A small contrastive image-text model, trained from scratch.
Model: 12.8M parameters, 40-pixel images, encoder arch convmixer, encoder patch size 2, encoder depths [16], text encoder width 256, text encoder layers 10, text encoder activation gelu_tanh, text encoder moe top_k.
Training: muon at rate 0.022, 5900 steps, batches of 512.
Data: trained on seven-segment displays showing three digits, 31.0 epochs.
Rows from expert 13 of block 7 of the text encoder, named by matrix and row number. Rows with one number belong to one neuron. Each number is 128 + 32 x the weight over its row's rms, rounded and kept within 0 to 255. All counts start at 0. Numbers have three digits each. After the name is the row's rms in percent of the matrix's.
# up: expert up (text_encoder.blocks.7.mlp.up, 16x128x256), inputs 0-51
# down: expert down (text_encoder.blocks.7.mlp.down, 16x256x128, transposed), outputs 0-51
up.6 068:161161133148132105152153170107174153132117096173112107122116066103120188143095146109122135118117117130076115093183112110091208095146114169180133139136121110
down.6 070:129126107123161105146129093142120108142085169170134164185141101097122094129108145141148064118156126080089115187184128081126099103095122122097158089164177106
up.7 099:179135229085085124109155125116153107107103158136106091170061118197136118172176096144140116119135107156163132152060096175154174135144102118092077126157144156
down.7 095:137144166112101064103099140157110125109144154149139189105165126135140117152055126112186145117113184168134116125088142142100117128078123064114133099142134110
up.8 124:154156147114123153120175162136121125150142110101106116104170161142175166104120159083133086184087133119134136198127105114139081110071144151129089187088130029
down.8 138:114106082083148119112105084116118081180124077132159166147084120066122095113092139139122095097162151092146137044137097084152136138143114108115171045130128180
up.9 105:140129178095121189095096058097110109147152128106173075127125112172094183110179119102081156102129127168120136082134139153174122175168086157155142130099040105
down.9 095:115059112105140093118106109100127180130191160080130162135158119159114133158162126126134119128123121106086102154091156108076128132148129097174124097136187136
up.10 090:153161091118105113108123140127119116135150092146168131131145178084147101148096096085134148188102138117130097086108102188141139158062161170139101131136119116
down.10 091:083098141098110125174160126097068135118127044108115140163124097113100146098105174103185097165159177091152130090168109095125071089134169115108135114110081114
up.11 106:164176117183075099089123195100124124115186146182147144101145083172109164125132077108116137096121129162064124154119135118167114109130152109106120137170171156
down.11 100:156176148124178133117171108148099149157140119148097141146150100108100098116095066175097126139139110140156187125158139124097160080074078066181166142112090134
up.12 100:159117077181127130138032142188177154136155110151182158106102142131161116068101148145121139125120143117107131144136150155067111092167145136120113109167203150
down.12 096:171119153116135132125183064128096206115127164187111146086115147081137150149156079097115211166073138173125095142110135137127148107089089149105160144100135112
up.13 097:153172107179160135107107140090191095112110112117128125130119186186116128128090154106077093106134143128161157222162147110082198125191127180122131100151126106
down.13 099:076129110119082165054161174122129193156152112102090147121162141149146129145062137157132172138107116144094070131131134092150116099130052078150088169110142153
up.14 106:129200120096101208125113167169115143138114137097144055074150126126072114110169118160129148146080115160107106158138093190131116126102130139139119129153154149
down.14 117:123125096155183075138158156117062171149170143122069108123142116117152138171114167114113133102053176131105075118086126151086155154087144104147109128138167154
up.15 046:110147107134128176113162186095139170125029156100111130097062116102087188157115162104123106142114068145078102171147134120151205144133138174138113155116129149
down.15 046:096108138101195101137155122101124092091146167124172162136171115097139125186110122114127149087119068181096162154126144128163121134078140132151090092146082153
up.16 094:113115135162138181144142103154124107073146143095163107151147122085140127119155130109171139162141205123098103180092141104118156128091053147135112129167061047
down.16 091:119135183175130107127091138120111101060138139102207172117108178114177135112157125078166112115085138145108130107102083097151156152117097116158160168119160131
up.17 121:161171150108130113124149098139138108117101122100125120148127168056133136163109124133145128085184091101097144145179114083111110137128153128129140115091128083
down.17 124:132153054176099148138128086171153106131161134093128127155093117117117136173152048150105170124155136069122139157145075089118125146178126156121133093113166131
up.18 105:162104134147140125102171122099124139120162122096111102147151131078117185139145157129137149077143102135121151123086129145114134106095123141120143159117158086
down.18 104:126136149187169128134147093089167159133140177125109134089160161162150212132179115127149122179145144127143110115052132139117094145144116104112114133163139102
up.19 104:119072139078144141178165145167092148136170155147117231172045117126132152101112119135095122128185112115123111091113126138136164110112185084116091121139185088
down.19 105:174142123096083182126111114073125091147141175171095146136107113097129141092095104177094163157135093137157146102138130155115146120130121131119121081158109133
up.20 079:133157067124152157088141086152152090089109157187146127144123153111115072157153076122079167107187135186101159137109154158162093075128160116135138066164065122
down.20 079:177162071167126181160161159121112105122159169156116082161174084132128184123115118166128132141120091105175095158134137138136120108215135106112131155125133071
up.21 104:138122170112189108177148156141173131119058164141151174106121141106149171138115144087101119117076124145160119080078100095126159062128132125052117147168134116
down.21 102:180121084107103097151067124097147167128141191107141131114158131160124089170105108161104149149138142085126092168123118196106151120118181093098126118138098153
up.22 095:123139157129159096113087143111170118133143115111165150146089121140108137097098165087120154121098146139201133182147093120094187101138153100137081189133174150
down.22 099:107155186101137108096069122102172187108081146180108170115167133161125063098145133117154165164079140072174082102145096139083099131214126121122114082093197174
up.23 094:136149111152139124056136051146111186170110099138100125118129165142118103164162098152144159079164121085168086140112146087125125136126139125067144158141068128
down.23 097:094179110091141134127130099078166080112114112069141113109124129140183128102139101088128099139086073170120153174182101164130139143176067117157090119128156100
up.24 100:138154099096091168143068162135175152124114140130159093131134136137131124107107133122090161193093133145135146137115143141138136109183123120118118125163155085
down.24 094:156060126122091105092101153132110167131167136185100129098125149073146081109141172109120151092156112143087100107120096135105101112174101120153102068129088169
up.25 104:122105124134161160190152171128148150180105152115148129160143158040113129131131140114159118107143109154111144176132162143127108144077126088145099135127176109
down.25 107:106139083157142133094141062052132136090144136086181106057185117064106150148169162161108083111161084116181154109118087102146125142153118105142157103097078143
up.26 101:147119102084157163152138103092119127093152159148137152125123128123107081185105151174109120164099139146131081112166089098149142127105112125161064181115122127
down.26 109:124163190137183113170123151175142137135143095096140090131092123129155138198160162144095152149062074093150141098169095128069216133110154175135148141112141165
up.27 096:181145058050089130146126183179113095108123090134113117145136153149089131095148165163136078090093143106095220163091101137125193134178117077148123180138184121
down.27 096:107157143161116091105116121147136073137174196162125114133118090193169147135119148063145145127137171105096146155141142151101160094077149118168154160173181123
up.28 104:142176172072151143217103146178143181177104111118183108120134121125090094138164127147119181113165107171114090118124129144096119134146165148167167111106117077
down.28 098:124133139162114119070170119099115107136105127154111157148092142098103132078170168089148150130116113123081083126180082197161088094158103143183110150105167174
up.29 106:174092140094125188072117153101160179110083087139142149137171146225158094170122092134138136145152096178168052100122120140132133162207095127182106180123171133
down.29 091:071104148123124102179165143144082173114085159116135180173163065205122090116083127125149122139132186145121146115142130138066116176148187132125161105108126154
up.30 064:143098110126130145137132187131123135173176103090096106134094191037133149176074154075107106115103156124147129105100107147094129144148134123120104161135136077
down.30 060:102160111160085103136100095109121105115101190097142108117187143090169183167141137154101121113086118141135118095095084141100166130058108063113137131173104181
up.31 090:119071086196160074136134065141115157138065107142122100207174083102137155151119081168105148178094098123107137149147113056121090109112156134132128114115108110
down.31 106:108169104132142138089123193139120134088115115118120093150131098101155160147115156109072137155147102135150134084163122124141135120181153129130111122185145119
up.32 109:159116091098143170103107112106131060102092140069117118126171147071134091174133137175144126083129149169152156099176071128181102117100095071089137117143134132
down.32 103:103171102095082128143170137151154100139096108135092111130126139146151127156077051076123157116101135153147069152108168089131162141095135115154163137098205139
up.33 113:132137124165109153070165131117168091129133194122183132116151120100120160140125124115167132163099111104081132075166141182142153122171162138199082091115152098
down.33 106:121103081195141104117139135089136127191154081129074093163138142100165099136154087160115140062162097159104048197138113106150099070140129169120068072152123130
up.34 101:145127105132131129101147164146154087147105132096208093159144131129111118161153125081087053147089105126123142130135113104097120079065077053128097170120079168
down.34 102:125119180136105178139167085139134115185141130184156107173107093083121170159126165104130134110127149137111106069119165166095137138144151115130156129146145136
up.35 099:099109114143184145147173159164136113126091117079115081180112123116089056115191093112155172079062148101128143157154095172130108165125135117126168125191088169
down.35 100:147086135124088113169117187199129117150163107101095134118127114125124100086150056094140125156124107179106160157038147139108122145111167116155110171151155095
up.36 092:063138053179044139135168110097105111148100117111100082139113139104153128109054194146086128110050130103153135125156140101135167124182119174198100104109097166
down.36 097:150071133103073158151130201115122148103065136149129136109135059091144075135155097118135169145099164187134111133147116184123144156101134173151101141155104223
up.37 090:096125111146103150083118195153160155210123092153137119099146151145131166098110168101083150113112109139117166071152133142108140145192156164118104154119107140
down.37 086:117142098117143079170100063100119198113097167182127105149169133152097157153108098172152115101114106197134050116117190103102139120158106138092132169108078126
up.38 108:079154122149169133155116153134106138137139149149108125120136139117168114129108101133194147154154127134125116093108118099150121128205145143112078127100092087
down.38 108:131121149128091156113117078117131134180136123065140138116131059088161164247124058080095161218120112073116171137144107163136168167140127155139125092177091157
up.39 101:079146117196090133165137142133119096107099107108088163134108107166125203127140113102144161146121149073152147094117135142215126137087044091082134109177088175
down.39 099:125113168157125112092178188166171130148139114098131130093162143093165136172145138145178161075096080162141087084087110080092083114127126118125108149089084084
up.40 098:121139121159122223207110143109152177147151125099145113141116158162139144126134151115107097143090128166100140172093148131137144098082107075091111146137168070
down.40 107:114172149177174084140112132106109112116120148101139119139135159112155168119140119107182110054117167132134111080116180138092118156116169121147098153133110155
up.41 088:181139119123132162145079145159144182183144107116207163113113159102170151119142126164082084127133095110131134138190101129118167112181112112119077133153171087
down.41 084:137154130099128101091039071099130116123151115054121087162126148118148086173159138110109184112087086117151144144114091098114142096060142143195127127075123119
up.42 102:091085162173140169110144106098136102134160143117228097122141164136108131151106140136118148066189164175056141112130172153112101090143175185149101145176083137
down.42 101:143119137152097119094130141154116164128132083132154143171074129141105100110185124117096153112157132083134120160127120148154098062176135086106151127132140157
up.43 105:098105110146119124141108145101151120087107072158123138110164110078120104126186165079063094103088105070184157115097109121117100139194106098111049106067167144
down.43 103:156129118137104147143078123193117179117190157119165110167127158178163109109079119138159157113145156176169133114160206072069179140089072132118132111160104157
up.44 072:191091079111078131178160144142187126122123145151181154107142100094125172095111144086099175137147163127143148089132179141149139107124085181131105110119075111
down.44 070:103132115109168115099132119151173067112100125150160093123133141075145102115056146133067078123163176149107162162037129112168088175143184114121095108107156091
up.45 106:194120180072072076133114081114124131120144167061135165106150091113170118146122099090110095145128139142092119092158129101171109145151137118093096185110114101
down.45 101:164097103093199114144133152146180167107173109141112131095189154223132141113153132114112145112131084186107058153142119097065171117180134133144126187104207104
up.46 115:100089136103166154174147163154134158172094074122108176112149120032157101128131142098095160078128157150138156109110097188146105111172135130107078149118096123
down.46 106:105147134173068099137142154162122120103177118127094174154183103107142124127107136162167159151121093144097118100099152095169154099091131092084117047084131147
up.47 095:151099180145152097103155085145162172139162127127165124106034085159177163144111171112144184107098138159160092146126126121099088138145099080134137125148185094
down.47 099:145102107163122133167102147165107154098130089165086098141128148126141111158120125097147086188169078083161087123151139162127114168110132098122147113120218092
up.48 100:118157101049126084155118114165152143111069172080143127053124158108114146143179133137117159166202181072097092160131136170115165170105183079107140085179143102
down.48 098:135099114151098149095123097068118161083189102147140078157126181096177136127094092097119082144133118146102113131157102147084118098164112172161130143132115129
up.49 113:157138115157106065173163160124090107132109123123135133146103117103144099181124135111159077180092114111147123112131135123192142174091106144091099201089078145
down.49 104:117140209122158096148167130078161089101112153178132119097121106164129139180120138173167165100196155125118115169142185133147133077129124112088106108116102086
up.50 111:159182167085138062166128189143109148139167156089096112119100146092131095153195096076129072158128109114102157110124141158118108150130183121126126165147142127
down.50 104:207146116109112131181122075146148139121109095130058117086180107132143137123110125083109114195127074133120127130113106119142118141104120110101149163096134107
up.51 102:093128080122134103120158140106122109132120119151148169109062126108145124092088126120132151110054171118106070140166144146091194118091141114099156164143172119
down.51 109:114092106112151107167175132106177082116152130107133188137143114123084088094114188084128070103085099194105128130114145064137116077100194116111097153092142121
up.52 103:156152109128209161178107130133150142094124170083162053126115112043192118134137150130108160103202154113123131067108116139130153132085148090077130168189062117
down.52 110:118073151101142116126202102145079082166124097144141144142156147106111098110099085106162117142140139085176105153158157116115128116082123126165097105121112108
up.53 090:110122136156149121186108101180107108114102199106179127196172103117129130154165153117134116163107102123122167118143108167106150117101065148113099136136149114
down.53 106:174116144174155114100151074116194136101137171114124121115088070075143105112123114093144095216158078149088125093101114097176140111163146084172158090174161134
up.54 112:205138182141121087119127107135146137129164137098070168148142167135130021115164126097133120122153175106161094090029145090112124073113144125161139113114090163
down.54 109:087197143116199115088167162111163172090102148133137113144088164171130123105153177144121124111080150178132126089097133077155140118169178104114162088117151108
up.55 117:068126150090116128123118071155132144145124156180113133109150111088163116156095157189143138090101136198117139083146098124121144139074127105151189091095081105
down.55 117:112170129117100123138120121070164071069095084054157131113148129116094171095187081100203100141111109140118176167150115188144139171115115103109066127147143122
up.56 110:092155197101103091055115127128148147108074139135153146111137157062129127153133156171123116132153107142138166148096150118125173125162160212103112136206088116
down.56 103:169111136127056128117166103110047100113120190129062107087140139135155148170115161073146111154106112196153134103118189201169146090138157149128135119066172131
up.57 108:110178163141100184158152156115101127083104105166176099102146135104106176100153183116111013181123088123148144171078131228181151126143096136160058163135165130
down.57 111:146176141134140147112153082140149120146139103152108120101120187085052140127137180154126150135145179140114129159035147147069126154141114127127111121093119104
up.58 097:131165065126116106121137114064145111085073147127109087083109151164109153116117136099168108112142160122092142150128125094122116128104091178071124141176100119
down.58 105:142135124148118147162115125181167132126107117139155146151146172120146105142071170120096145101143152130169137117136137138117098111069095117173180144127094135
up.59 106:151106141146194094167138117120109128118080108101110189109149190153105104126108132120072119120182092160122176163191115161152098120124130177084161094154161157
down.59 101:133096100176096151150073133093106143107093080169185107063116073143134130131156087035159137124160084069128144121144124097146152099174152129115123046090107088